Weights of a small image-text matching model.
Training: muon at rate 0.0063, 4400 steps, batches of 64.
Rows from block 2 of the image encoder of a small image-text matching model, named by matrix and row number. Rows with one number within an expert belong to one neuron, the router's apart. Each number is 200 + 40 x the weight over its row's rms, rounded and kept within 0 to 999. All counts start at 0.
Before each expert's rows are labels from the 100 images, of 14976, where the router gives the expert most weight on average: "responds to" is what is common among them. Only what is clearly more common there than usual is listed. The data: patchworks of several textures.
# router: slot weights (encoder.blocks.2.mlp.router.weight, 8x128, trained with AdamW), inputs 0-127
# up: expert up (encoder.blocks.2.mlp.up, 4x128x128), inputs 0-127
# down: expert down (encoder.blocks.2.mlp.down, 4x128x128, transposed), outputs 0-127

# expert 3
responds to: orange
router.6,223,155,173,237,169,224,208,186,261,212,131,221,144,176,187,179,178,157,218,204,207,172,261,227,255,198,228,242,228,142,212,135,246,127,224,179,259,211,184,192,189,235,183,206,155,240,253,279,100,261,218,125,263,191,174,197,194,200,192,186,224,184,259,224,248,227,154,249,166,149,164,143,159,95,143,205,201,277,99,259,244,152,186,145,176,182,282,166,269,164,188,209,247,220,249,235,198,173,169,232,162,205,237,191,242,237,208,225,184,158,182,232,208,190,172,213,174,174,166,250,221,182,226,181,184,208,172,132
router.7,228,198,190,245,141,145,257,252,221,228,195,178,101,113,139,145,189,235,165,164,130,150,253,199,226,176,213,256,210,146,196,197,222,167,191,171,181,188,178,203,227,258,155,204,201,157,220,294,145,255,201,88,263,176,182,168,207,181,149,191,197,199,262,213,209,191,132,192,142,203,198,144,251,187,144,211,153,280,162,228,241,146,172,222,161,181,225,175,252,178,164,174,243,236,201,252,186,204,183,175,179,170,242,174,226,237,185,199,118,176,213,193,222,208,158,147,237,187,138,211,205,204,209,121,141,219,183,128
up.0,155,193,257,213,235,216,225,230,189,253,215,200,263,158,208,205,223,203,216,201,227,206,153,148,90,214,101,238,190,242,166,180,189,175,190,184,170,204,180,153,175,296,133,171,225,188,196,139,91,178,237,130,154,238,223,190,238,180,259,259,263,247,229,146,214,275,216,135,253,251,228,89,215,166,152,197,203,188,241,209,198,195,169,268,265,160,223,190,171,166,196,172,183,173,203,182,234,207,199,188,195,167,243,130,152,232,213,209,204,146,176,177,214,170,240,263,217,194,216,258,188,175,140,230,141,181,206,233
down.0,254,132,134,145,176,201,227,251,171,220,174,183,210,197,226,199,198,178,187,189,208,257,201,201,215,243,201,263,255,191,145,259,87,176,165,161,188,140,218,264,165,237,249,185,188,209,233,208,215,193,196,232,162,166,198,249,206,200,163,287,265,235,215,208,175,218,217,221,174,154,190,260,183,196,164,193,237,290,188,142,193,181,195,206,147,250,202,225,262,123,205,221,167,178,234,153,133,235,214,217,256,299,176,194,215,200,232,182,228,198,171,256,290,223,138,190,187,190,158,223,217,166,271,93,268,232,216,153
up.1,158,227,212,196,157,266,168,181,237,178,263,240,213,191,139,219,185,169,173,242,224,245,169,183,174,214,226,199,175,271,220,230,193,224,238,154,285,137,270,157,257,183,234,228,158,192,130,142,160,164,284,272,204,182,205,186,203,148,178,139,163,242,211,203,133,205,188,245,225,185,97,205,210,262,181,168,113,155,220,258,199,235,242,163,234,202,195,241,221,197,117,170,265,209,236,262,202,191,153,193,134,207,247,140,172,243,178,258,214,200,139,185,205,207,236,227,192,223,168,219,182,237,305,202,204,170,229,205
down.1,251,139,196,222,193,281,192,166,180,163,175,315,203,255,208,203,259,252,201,162,195,205,279,193,216,205,161,146,225,174,211,134,198,123,151,166,234,199,200,238,168,183,252,135,227,250,181,270,231,258,259,231,170,247,240,226,225,285,186,104,191,166,170,202,209,192,193,131,244,251,235,248,152,171,149,201,228,274,162,191,235,246,148,219,174,205,127,124,210,173,177,186,192,172,208,255,226,225,220,263,196,167,167,251,215,178,197,222,244,247,273,158,176,199,162,170,169,235,156,239,202,175,216,215,180,171,221,187
up.2,248,216,274,156,217,226,206,115,176,162,243,164,166,173,152,196,132,242,110,104,154,299,239,188,269,194,111,163,254,221,185,209,166,190,248,168,198,156,260,230,209,204,208,230,202,167,193,110,204,173,201,257,232,226,197,206,172,209,132,254,227,262,188,166,168,254,154,190,187,233,205,267,213,139,183,172,219,145,169,211,229,175,253,171,183,196,229,184,166,259,196,204,165,109,164,242,194,185,170,190,287,174,156,153,182,157,216,212,193,232,251,231,202,225,251,173,192,237,187,142,228,209,260,190,208,181,209,164
down.2,217,177,245,237,263,201,140,206,266,159,218,224,226,143,182,232,221,268,180,266,207,220,241,208,169,179,233,202,255,160,220,261,288,190,239,229,170,195,195,175,183,219,211,209,242,189,206,234,179,200,169,169,178,208,166,205,157,147,175,150,262,182,162,147,204,171,199,182,193,254,115,198,208,201,267,207,248,235,181,211,167,232,253,265,209,205,180,156,96,243,177,186,229,193,207,175,155,156,244,240,239,206,308,178,186,146,193,151,284,166,192,203,102,164,171,210,149,174,245,275,229,251,133,194,179,123,179,248
up.3,188,273,210,240,281,178,199,195,207,196,210,223,212,156,220,183,109,250,144,209,145,134,218,228,183,173,201,130,220,232,221,265,193,219,156,201,274,214,235,230,209,192,193,187,245,182,197,156,243,243,250,254,180,147,212,225,215,222,262,272,101,211,197,308,148,198,211,162,216,208,247,228,200,172,234,177,144,166,159,175,239,172,229,156,211,200,226,285,219,195,195,229,123,103,154,200,161,207,155,147,207,145,204,247,198,176,248,201,203,187,158,156,170,185,125,176,252,215,191,161,274,253,147,231,212,201,240,172
down.3,162,196,203,228,262,151,195,190,217,227,166,137,196,241,248,156,258,233,150,203,229,160,176,243,144,220,237,211,156,202,178,151,182,170,239,172,170,244,218,212,196,201,189,209,297,239,198,186,115,257,204,197,195,244,111,208,135,223,190,170,299,265,191,238,152,202,163,169,161,175,228,145,200,239,196,220,218,181,192,250,226,199,186,218,172,226,195,164,143,219,202,211,164,264,209,235,203,238,200,207,219,209,334,189,187,187,153,180,248,207,217,208,227,232,136,87,222,245,94,192,112,182,160,251,229,165,212,194
up.4,205,214,182,234,210,251,167,223,311,209,125,158,205,182,191,242,173,236,190,150,134,243,210,118,181,176,256,145,200,232,186,125,99,171,202,161,243,182,210,230,240,267,255,171,126,276,161,237,172,198,206,154,168,220,287,217,212,145,177,187,177,215,270,236,212,149,284,244,196,187,211,242,221,107,186,199,220,190,217,171,199,193,241,203,139,124,162,229,204,192,179,232,183,207,198,247,236,207,238,181,253,187,221,160,178,212,201,278,166,168,219,139,223,208,204,174,191,237,153,245,153,180,230,160,197,266,240,233
down.4,235,197,193,215,174,167,199,219,88,248,181,176,121,184,216,155,202,202,173,315,184,228,244,174,214,291,202,206,173,164,254,239,166,181,199,301,231,150,240,225,128,156,207,236,207,224,113,186,225,174,248,220,230,130,187,207,114,238,236,235,137,228,179,167,207,209,218,181,144,173,258,161,237,279,233,221,191,143,144,178,229,189,190,273,205,209,148,228,175,197,209,185,194,252,197,221,250,241,243,179,166,213,227,255,168,177,152,206,179,176,214,224,172,215,253,159,227,204,244,200,169,131,116,249,189,183,165,199

# expert 2
responds to: pink
router.4,229,189,141,207,232,182,223,182,164,239,205,222,150,198,214,108,171,173,154,157,173,279,190,117,82,208,241,192,161,254,268,200,224,243,245,149,136,260,186,213,231,209,190,217,199,260,212,149,168,198,177,130,138,212,184,229,143,210,178,147,197,231,194,252,180,184,149,230,189,195,179,218,159,199,200,135,274,201,242,133,225,177,214,189,247,239,220,259,195,193,289,212,292,119,151,163,209,186,230,223,252,230,261,161,198,211,230,168,250,221,185,169,206,247,245,219,302,175,228,211,210,197,201,220,191,226,208,239
router.5,186,212,169,247,251,252,237,165,111,200,216,256,203,216,185,161,157,229,197,213,214,269,174,153,216,201,162,209,114,201,203,184,172,179,201,230,150,232,192,106,183,301,247,186,204,238,197,218,132,166,203,148,185,197,188,279,210,236,186,200,213,240,220,249,236,119,172,175,236,126,230,136,195,137,223,209,177,268,159,174,276,225,183,183,202,236,228,211,270,241,246,251,255,124,136,167,184,166,207,255,244,164,266,218,221,253,214,172,203,247,159,183,133,266,189,219,213,220,230,240,183,193,161,162,195,192,198,271
up.0,211,226,224,196,182,188,221,214,173,193,170,159,205,174,268,136,160,212,197,207,272,193,310,141,200,193,184,221,145,231,211,145,125,171,290,213,174,171,170,264,170,270,185,228,119,116,194,211,219,208,213,197,273,207,194,214,251,157,201,183,245,162,261,173,159,157,176,230,83,244,191,187,207,191,252,165,236,238,181,176,215,138,220,202,233,250,231,170,142,180,266,216,174,205,187,202,211,211,211,120,234,230,157,245,229,216,173,165,155,256,211,146,142,196,186,283,279,150,150,204,202,239,199,217,207,211,205,143
down.0,196,141,237,233,133,219,201,197,129,267,290,202,194,255,235,134,259,238,172,206,180,231,133,230,132,279,192,240,198,187,175,226,250,158,171,178,196,166,237,232,222,177,255,212,221,190,243,197,201,175,208,172,209,218,168,252,130,163,177,129,179,234,226,212,178,151,208,285,224,185,197,207,289,167,174,182,195,160,230,159,283,234,138,201,212,179,220,245,194,248,187,259,217,166,194,209,160,184,224,172,151,255,252,142,164,182,150,176,227,212,164,175,182,144,242,134,114,197,178,229,219,164,229,188,295,273,210,206
up.1,282,215,185,210,155,175,236,225,160,245,177,115,118,242,192,172,176,182,188,196,207,140,181,160,226,246,215,247,170,236,155,201,214,222,241,183,228,149,180,228,214,169,212,183,189,175,175,209,164,216,215,240,239,216,135,191,264,254,248,192,214,176,214,228,167,239,145,197,167,231,167,187,250,227,138,167,177,123,280,195,240,210,224,149,307,207,174,193,141,238,235,164,293,215,193,232,239,199,193,255,89,155,168,157,240,213,249,221,197,149,138,194,187,225,201,216,229,160,188,123,187,198,230,315,221,219,148,223
down.1,172,165,216,90,157,201,133,191,212,224,206,174,145,223,204,207,168,186,130,267,239,176,142,233,281,119,204,167,167,142,280,190,133,252,151,190,199,203,211,220,194,279,152,200,151,234,240,163,247,202,226,179,224,190,259,201,235,261,254,269,193,170,154,182,203,190,207,155,143,207,156,161,153,194,217,172,226,207,219,197,215,243,202,245,211,258,248,240,177,243,209,130,212,249,210,236,201,186,146,190,211,201,233,287,185,262,108,211,162,190,215,169,204,169,170,165,241,257,221,168,255,171,226,257,223,276,174,211
up.2,222,189,206,172,158,132,202,251,177,264,197,204,204,161,190,254,179,109,190,205,180,251,218,215,242,212,131,162,242,196,185,135,201,239,156,196,212,192,222,233,208,115,138,164,244,272,206,265,240,160,188,163,201,244,230,156,202,166,205,245,210,223,196,174,195,230,162,149,159,167,208,251,256,144,222,167,193,205,176,158,222,234,176,119,281,300,302,302,183,204,230,246,162,266,142,141,228,180,209,177,238,185,236,173,222,204,259,195,191,178,229,142,188,153,266,215,241,162,218,224,198,269,190,220,194,216,238,176
down.2,158,239,290,148,228,192,208,268,183,168,188,248,191,260,175,136,204,149,174,214,200,160,176,145,316,224,214,166,179,222,195,157,203,156,174,218,211,254,201,199,188,212,244,215,166,232,236,244,209,233,193,158,175,236,217,213,223,144,179,224,207,237,230,159,218,269,225,166,193,260,152,155,188,186,167,240,176,211,230,232,165,283,158,261,228,161,231,195,222,281,155,194,204,153,220,199,190,195,279,172,182,233,150,228,264,223,218,123,180,151,152,275,118,187,196,227,184,243,193,134,161,273,229,165,134,116,189,167
up.3,237,226,239,189,225,229,191,195,179,217,216,183,208,253,148,217,173,177,195,319,254,185,209,192,122,191,278,205,211,183,186,173,188,139,219,262,208,152,153,179,187,241,169,148,157,197,221,125,270,163,199,164,160,233,276,176,197,224,230,170,216,238,286,244,250,160,147,277,172,190,188,186,157,132,158,195,184,240,99,125,205,227,177,257,238,211,236,206,223,153,207,204,190,196,232,190,199,219,229,205,184,178,236,165,300,145,141,163,210,235,173,210,118,244,226,251,256,184,201,188,176,197,275,178,146,234,166,208
down.3,214,211,126,201,203,320,278,194,174,189,166,212,233,155,200,208,200,211,268,110,146,214,148,164,152,136,123,185,253,229,227,250,187,223,232,134,211,231,212,161,210,159,200,260,304,209,207,231,159,221,165,187,238,168,147,197,219,278,169,298,198,195,164,192,209,189,223,193,213,161,228,244,274,203,225,213,233,270,256,211,180,154,224,122,159,212,204,173,237,180,169,280,231,209,152,202,147,181,237,189,247,160,222,197,196,261,206,198,242,263,181,213,169,234,165,220,176,194,150,233,197,188,161,214,273,171,171,194
up.4,265,209,234,131,212,223,234,149,266,213,165,207,251,239,209,190,196,184,116,178,217,166,158,177,97,140,233,257,207,194,257,193,242,152,218,211,211,191,171,181,233,207,184,238,218,248,161,271,231,223,165,135,159,214,197,190,252,106,263,147,247,219,189,204,251,226,233,164,245,170,191,240,154,222,224,217,236,161,212,235,228,238,189,123,199,150,199,176,156,219,184,183,105,91,204,218,249,219,175,189,202,87,204,156,211,246,252,261,214,158,218,137,206,171,228,171,226,262,187,167,198,162,193,201,209,166,203,174
down.4,165,249,189,139,176,218,183,252,184,273,138,182,188,186,271,191,166,120,203,202,215,199,192,172,236,225,150,226,175,130,157,215,265,164,124,210,262,264,235,237,221,176,266,228,199,157,264,251,178,190,234,224,189,169,133,179,162,213,245,172,224,200,298,218,211,215,226,161,227,183,243,224,222,190,174,167,156,235,209,180,192,182,307,154,223,269,214,167,180,201,233,198,276,196,168,186,101,169,200,166,250,230,160,208,179,154,300,145,243,177,238,151,137,227,116,213,200,198,238,169,201,187,205,193,236,231,206,224

# expert 1
responds to: orange; white; yellow
router.2,222,205,252,176,162,208,234,202,202,188,146,205,158,74,229,184,227,233,204,181,172,190,259,164,133,225,179,189,223,193,186,279,211,199,226,175,222,127,162,244,228,195,168,193,182,114,236,161,211,140,232,236,261,198,168,169,145,156,132,170,190,188,213,234,202,232,238,195,215,208,276,187,283,250,189,220,234,100,272,176,205,246,210,244,196,138,191,184,116,182,185,240,181,233,255,242,242,175,208,181,127,158,135,160,116,214,195,233,189,184,214,175,193,192,230,168,192,230,199,251,250,292,236,149,238,216,249,195
router.3,168,186,309,210,128,170,247,196,186,208,163,176,160,105,217,227,221,191,192,221,213,148,260,166,133,231,204,184,232,187,200,291,228,234,163,183,219,129,183,277,211,130,172,196,182,138,206,178,218,161,217,268,243,230,212,175,159,162,140,232,176,167,221,203,173,280,215,234,141,187,215,190,213,226,167,175,253,91,248,195,152,222,235,223,219,181,201,216,133,184,225,232,217,196,249,298,289,198,167,176,108,196,174,233,155,192,227,263,196,143,156,200,207,223,202,167,176,164,210,257,235,214,235,178,228,221,213,220
up.0,229,185,254,205,238,225,252,139,235,206,218,172,220,261,130,281,232,222,231,243,206,189,173,174,168,165,200,142,279,185,169,163,131,196,178,202,234,165,203,151,189,212,292,186,251,201,213,190,212,247,167,246,256,163,193,245,251,230,248,210,159,143,234,212,172,203,208,182,219,215,152,214,183,224,175,186,162,200,197,177,148,192,194,113,178,252,213,169,214,191,209,252,91,314,158,234,226,254,177,230,192,197,178,160,229,197,178,185,201,169,136,269,180,181,133,237,113,177,191,92,162,182,286,206,227,195,202,202
down.0,204,197,198,160,216,157,147,175,234,210,246,251,271,124,208,155,151,245,174,230,197,203,128,200,180,211,180,223,179,172,227,217,233,235,87,204,177,166,177,189,162,240,156,254,204,217,176,180,232,218,111,235,215,213,179,235,173,222,177,149,149,181,150,272,303,199,187,254,202,285,245,247,231,200,167,161,220,231,202,151,179,204,253,223,137,155,243,179,196,173,206,190,174,186,239,216,187,128,209,190,260,197,210,276,258,184,166,179,130,213,227,119,226,239,190,161,247,185,137,233,153,234,252,137,206,267,255,210
up.1,211,209,264,185,270,226,202,208,207,206,239,199,197,177,184,221,156,167,193,163,252,121,244,173,173,258,220,238,119,186,167,185,182,196,221,202,223,141,169,251,156,249,257,198,167,118,227,188,204,173,276,160,150,268,205,249,188,174,129,176,256,222,277,185,127,168,204,225,221,160,259,257,143,257,220,282,205,239,93,229,178,178,192,148,125,180,153,174,174,224,180,226,168,242,153,209,184,238,134,196,216,155,192,136,179,211,202,236,187,151,230,201,237,193,248,267,197,242,221,190,252,140,225,246,247,218,209,187
down.1,207,231,192,173,155,134,152,166,205,149,218,210,151,218,230,174,187,174,149,158,248,183,184,212,136,165,188,264,196,74,146,248,192,178,214,220,240,188,196,197,189,188,211,153,259,172,155,123,273,207,209,238,135,210,277,187,186,224,177,215,171,243,121,248,245,200,146,240,183,201,264,165,197,179,199,198,180,238,193,162,205,228,247,244,219,158,137,206,98,190,205,175,206,196,191,257,240,213,185,204,196,243,202,272,124,180,174,251,183,291,253,187,185,164,227,139,195,255,263,155,128,222,236,204,158,212,191,260
up.2,151,207,217,147,139,194,114,263,224,217,181,209,226,235,178,149,186,178,234,165,191,208,205,181,191,138,246,177,210,176,222,205,243,171,243,269,244,185,193,192,202,197,245,220,229,189,196,31,112,224,127,205,233,217,243,253,163,236,190,195,227,218,244,189,196,161,147,270,194,246,176,210,133,217,128,205,258,228,152,237,232,178,155,214,211,182,155,228,203,148,247,190,192,190,249,227,192,175,197,252,246,274,234,152,195,117,236,218,233,267,290,217,269,173,211,152,207,209,210,188,185,215,208,227,183,148,200,150
down.2,169,212,95,238,205,146,158,190,213,266,253,128,143,260,210,216,163,241,191,163,242,249,233,194,229,287,200,234,231,264,204,183,228,206,184,176,223,222,192,195,213,158,141,182,150,267,234,232,225,170,155,194,171,200,198,109,141,140,191,97,167,214,150,182,218,183,235,233,176,244,175,244,271,165,203,205,277,181,205,103,244,143,136,215,236,232,167,260,188,236,189,171,258,218,132,230,206,223,197,225,220,246,216,196,163,191,182,153,220,241,147,187,226,202,206,199,144,165,204,216,143,156,233,254,160,167,232,183
up.3,130,265,231,239,169,228,188,175,172,154,285,166,214,255,157,211,271,203,215,198,148,246,221,191,151,236,128,106,251,213,214,260,192,199,190,203,188,259,231,182,243,182,224,129,182,263,159,139,239,216,232,252,175,186,194,97,161,124,268,280,190,194,202,227,209,213,237,162,217,175,183,223,274,225,225,175,200,157,210,226,151,182,205,158,183,269,178,226,165,197,212,219,304,216,228,280,158,125,170,206,146,219,251,167,205,204,163,165,171,254,221,160,187,183,252,216,181,152,188,213,177,154,198,215,187,222,205,239
down.3,185,206,171,123,185,262,134,193,175,169,159,198,239,209,159,250,129,192,192,271,213,217,195,191,236,225,166,187,209,179,129,132,195,231,187,204,177,200,206,162,129,199,211,176,197,181,197,105,237,220,240,155,259,167,245,259,169,165,188,153,227,139,219,313,201,161,193,224,252,211,200,177,202,214,143,244,199,206,177,248,254,260,245,267,219,210,196,149,164,186,207,273,166,217,178,134,196,184,182,223,215,235,223,242,271,218,169,260,181,200,134,235,167,179,181,224,182,267,207,265,200,135,190,164,316,136,240,212
up.4,193,219,188,180,118,251,267,190,144,183,169,195,165,115,225,188,202,217,187,203,180,181,230,206,232,186,288,203,200,164,223,137,197,237,178,207,200,210,151,268,212,257,195,141,168,238,196,127,248,215,160,191,146,255,212,163,165,127,204,274,264,167,168,230,235,217,183,304,204,185,209,160,162,289,245,204,249,210,155,229,260,191,188,184,208,200,198,272,179,209,164,169,229,160,214,148,215,156,203,198,220,205,133,226,152,208,124,230,204,286,212,105,247,274,237,208,245,198,162,195,187,225,192,222,245,121,221,215
down.4,135,198,141,170,204,260,159,281,175,165,182,120,168,219,231,165,115,230,227,148,170,258,145,174,186,210,141,175,244,221,196,166,189,223,226,114,266,165,296,121,247,217,154,233,153,206,230,226,188,249,174,207,209,260,177,235,172,198,210,175,148,196,192,204,229,216,216,169,134,253,135,184,188,104,275,222,185,227,163,220,146,176,207,205,188,247,239,208,234,210,201,225,206,173,257,185,192,153,223,192,304,232,279,168,211,210,235,143,180,262,160,199,216,169,224,164,175,236,192,230,226,212,146,225,229,168,182,237

# expert 0
responds to: patches: two
router.0,184,171,234,166,237,177,135,266,266,201,248,170,218,218,208,278,220,191,217,252,189,156,196,254,266,178,268,224,261,206,213,231,183,236,149,174,226,182,235,190,158,121,217,191,251,183,176,200,270,238,185,251,184,180,206,179,281,222,270,228,185,190,167,171,261,213,187,137,219,213,108,231,151,176,176,241,136,226,144,231,144,171,218,231,161,178,182,154,224,195,164,142,163,240,201,200,181,226,196,190,233,309,190,242,241,190,171,170,227,218,226,268,249,147,134,161,156,209,178,142,226,177,216,297,208,207,143,161
router.1,150,196,230,197,169,216,183,209,271,166,214,196,244,234,232,285,213,185,273,240,191,115,217,273,264,177,200,224,210,223,154,178,218,146,165,218,259,203,236,206,189,169,205,171,243,199,228,286,232,263,201,244,224,140,236,160,300,238,262,238,222,171,179,135,204,230,211,166,217,171,124,275,168,137,204,243,136,230,155,190,169,159,204,188,127,230,232,172,262,191,104,140,120,231,192,219,169,238,229,184,203,221,208,189,241,193,184,172,209,181,186,233,248,155,170,229,144,174,171,174,247,162,194,222,214,179,171,128
up.0,216,188,152,225,179,199,264,157,219,148,206,189,186,102,181,251,285,224,178,202,268,128,149,229,256,218,240,180,135,166,192,231,175,115,187,180,176,223,186,251,169,241,213,224,179,228,112,184,173,256,206,240,233,207,220,118,183,165,228,207,249,197,216,184,172,205,159,156,164,210,97,229,224,164,245,135,248,226,202,224,198,176,207,244,272,168,189,167,221,235,212,248,203,126,192,174,233,211,239,256,200,200,218,221,242,126,154,197,253,249,227,152,161,249,194,189,197,178,253,295,153,205,212,148,189,206,236,129
down.0,230,240,165,199,178,254,198,188,109,276,185,206,182,269,253,244,180,237,165,190,162,219,203,167,168,167,187,213,139,244,211,251,195,245,218,283,269,160,192,187,173,242,254,220,219,141,261,177,210,207,228,170,253,180,195,194,220,161,161,135,168,273,194,247,121,175,159,229,200,151,303,139,169,173,209,230,208,202,127,227,162,270,187,214,209,153,223,239,156,110,237,166,221,269,99,203,165,131,159,193,216,189,221,236,210,176,160,262,259,183,217,209,194,175,209,253,206,186,161,164,232,188,200,211,247,228,181,209
up.1,178,224,190,187,240,153,208,240,123,212,237,213,183,203,197,136,174,193,218,178,233,202,216,190,200,210,288,214,150,225,157,232,193,217,237,222,120,180,203,281,281,162,182,158,122,216,159,240,214,222,235,282,200,157,185,245,153,213,131,172,156,187,211,159,203,281,220,211,253,243,201,190,201,197,188,183,219,138,182,189,216,209,238,144,229,262,246,137,237,154,274,114,192,89,205,161,236,177,256,226,198,250,174,231,184,155,245,266,232,249,177,182,193,192,177,249,171,108,209,188,213,193,109,231,237,194,190,199
down.1,229,208,184,155,92,196,216,190,157,208,116,215,160,251,128,299,177,230,214,236,166,255,184,186,257,214,217,195,236,175,129,224,199,122,273,215,240,201,136,266,218,152,172,231,226,204,236,206,256,167,135,221,138,163,177,219,236,231,247,233,164,175,245,226,129,163,237,224,282,164,232,183,211,161,192,184,174,155,199,186,198,226,140,236,199,212,241,143,170,249,165,126,230,160,175,204,244,242,266,173,201,171,197,199,119,221,177,198,203,181,176,178,229,223,252,206,313,199,258,175,158,181,219,193,187,200,199,191
up.2,237,201,156,133,205,207,232,185,207,263,213,267,185,187,267,186,203,200,216,191,168,233,230,215,216,163,177,187,131,187,210,166,179,124,185,219,224,175,139,206,248,319,191,212,198,139,281,254,167,185,165,209,162,205,178,206,165,179,253,150,223,209,197,283,213,136,225,183,235,188,251,178,157,190,201,153,177,151,156,247,222,247,205,195,184,249,138,261,251,128,287,275,208,194,136,227,239,140,155,146,131,201,166,196,179,252,212,198,192,189,151,226,167,184,206,129,218,247,205,279,181,228,257,169,225,206,272,205
down.2,153,166,219,208,234,243,163,233,178,124,188,181,161,191,180,157,247,252,179,224,165,211,184,199,281,187,231,176,146,125,179,202,227,216,242,216,180,209,130,176,174,164,183,189,184,213,131,219,236,215,239,208,237,173,203,227,203,260,174,240,240,228,189,213,238,216,178,202,179,225,239,265,185,262,215,173,269,244,265,178,172,157,204,163,271,269,243,175,197,132,279,210,192,241,254,263,181,213,133,210,117,178,217,160,226,86,105,148,185,207,268,226,231,240,141,203,186,187,223,214,192,177,102,168,228,155,225,197
up.3,182,208,163,230,68,190,197,252,218,208,184,184,231,166,228,218,202,124,212,225,250,183,209,134,217,298,236,234,144,181,161,172,182,164,215,221,209,244,229,225,218,207,191,171,152,213,197,156,220,172,265,159,199,231,232,181,247,142,214,105,147,147,255,204,158,207,196,138,187,216,238,200,168,211,271,182,171,238,185,177,124,189,261,167,165,198,126,136,146,221,297,214,286,186,192,236,219,149,149,187,213,287,223,264,186,208,195,264,177,154,201,273,205,263,207,199,198,159,226,210,209,199,217,188,167,155,216,186
down.3,195,163,203,244,187,202,203,245,175,245,244,217,211,216,216,182,159,236,135,214,138,260,221,314,178,164,197,168,177,295,186,209,169,202,229,225,199,236,168,214,149,227,282,163,192,237,224,225,236,204,222,204,237,190,162,259,135,217,161,276,225,225,97,144,210,161,256,226,205,176,219,207,221,181,147,183,251,184,221,238,162,210,179,190,193,234,243,242,182,193,190,247,183,285,238,250,216,187,151,151,142,177,152,155,130,192,193,179,186,236,181,144,300,149,266,173,304,211,175,145,188,183,169,183,158,171,197,243
up.4,145,227,253,201,167,216,171,199,175,180,209,216,235,257,192,226,180,237,107,163,123,231,294,202,240,168,222,218,228,193,242,144,202,241,186,197,234,219,151,219,169,219,189,228,225,227,197,230,217,168,233,215,254,210,183,167,197,140,170,179,169,160,240,203,181,131,174,239,172,153,165,217,225,173,213,252,246,228,269,175,177,138,207,100,197,260,143,162,259,149,171,250,232,224,211,255,214,247,252,235,150,166,254,308,147,214,232,236,212,244,216,193,163,143,253,203,235,262,128,160,207,118,159,170,190,145,182,184
down.4,207,222,125,185,209,158,149,170,196,198,250,205,256,168,139,185,226,226,288,249,190,197,195,190,217,209,196,213,166,187,176,231,202,171,240,179,206,135,186,235,141,188,212,148,237,171,222,196,180,171,121,183,211,184,215,207,131,244,232,196,109,174,62,177,188,205,220,228,303,315,148,174,220,185,184,96,162,222,177,203,192,289,170,239,254,183,161,235,179,296,253,193,185,214,239,175,215,221,199,188,202,266,150,142,198,229,141,190,204,168,257,218,202,196,223,227,188,210,228,267,184,185,194,221,229,171,165,219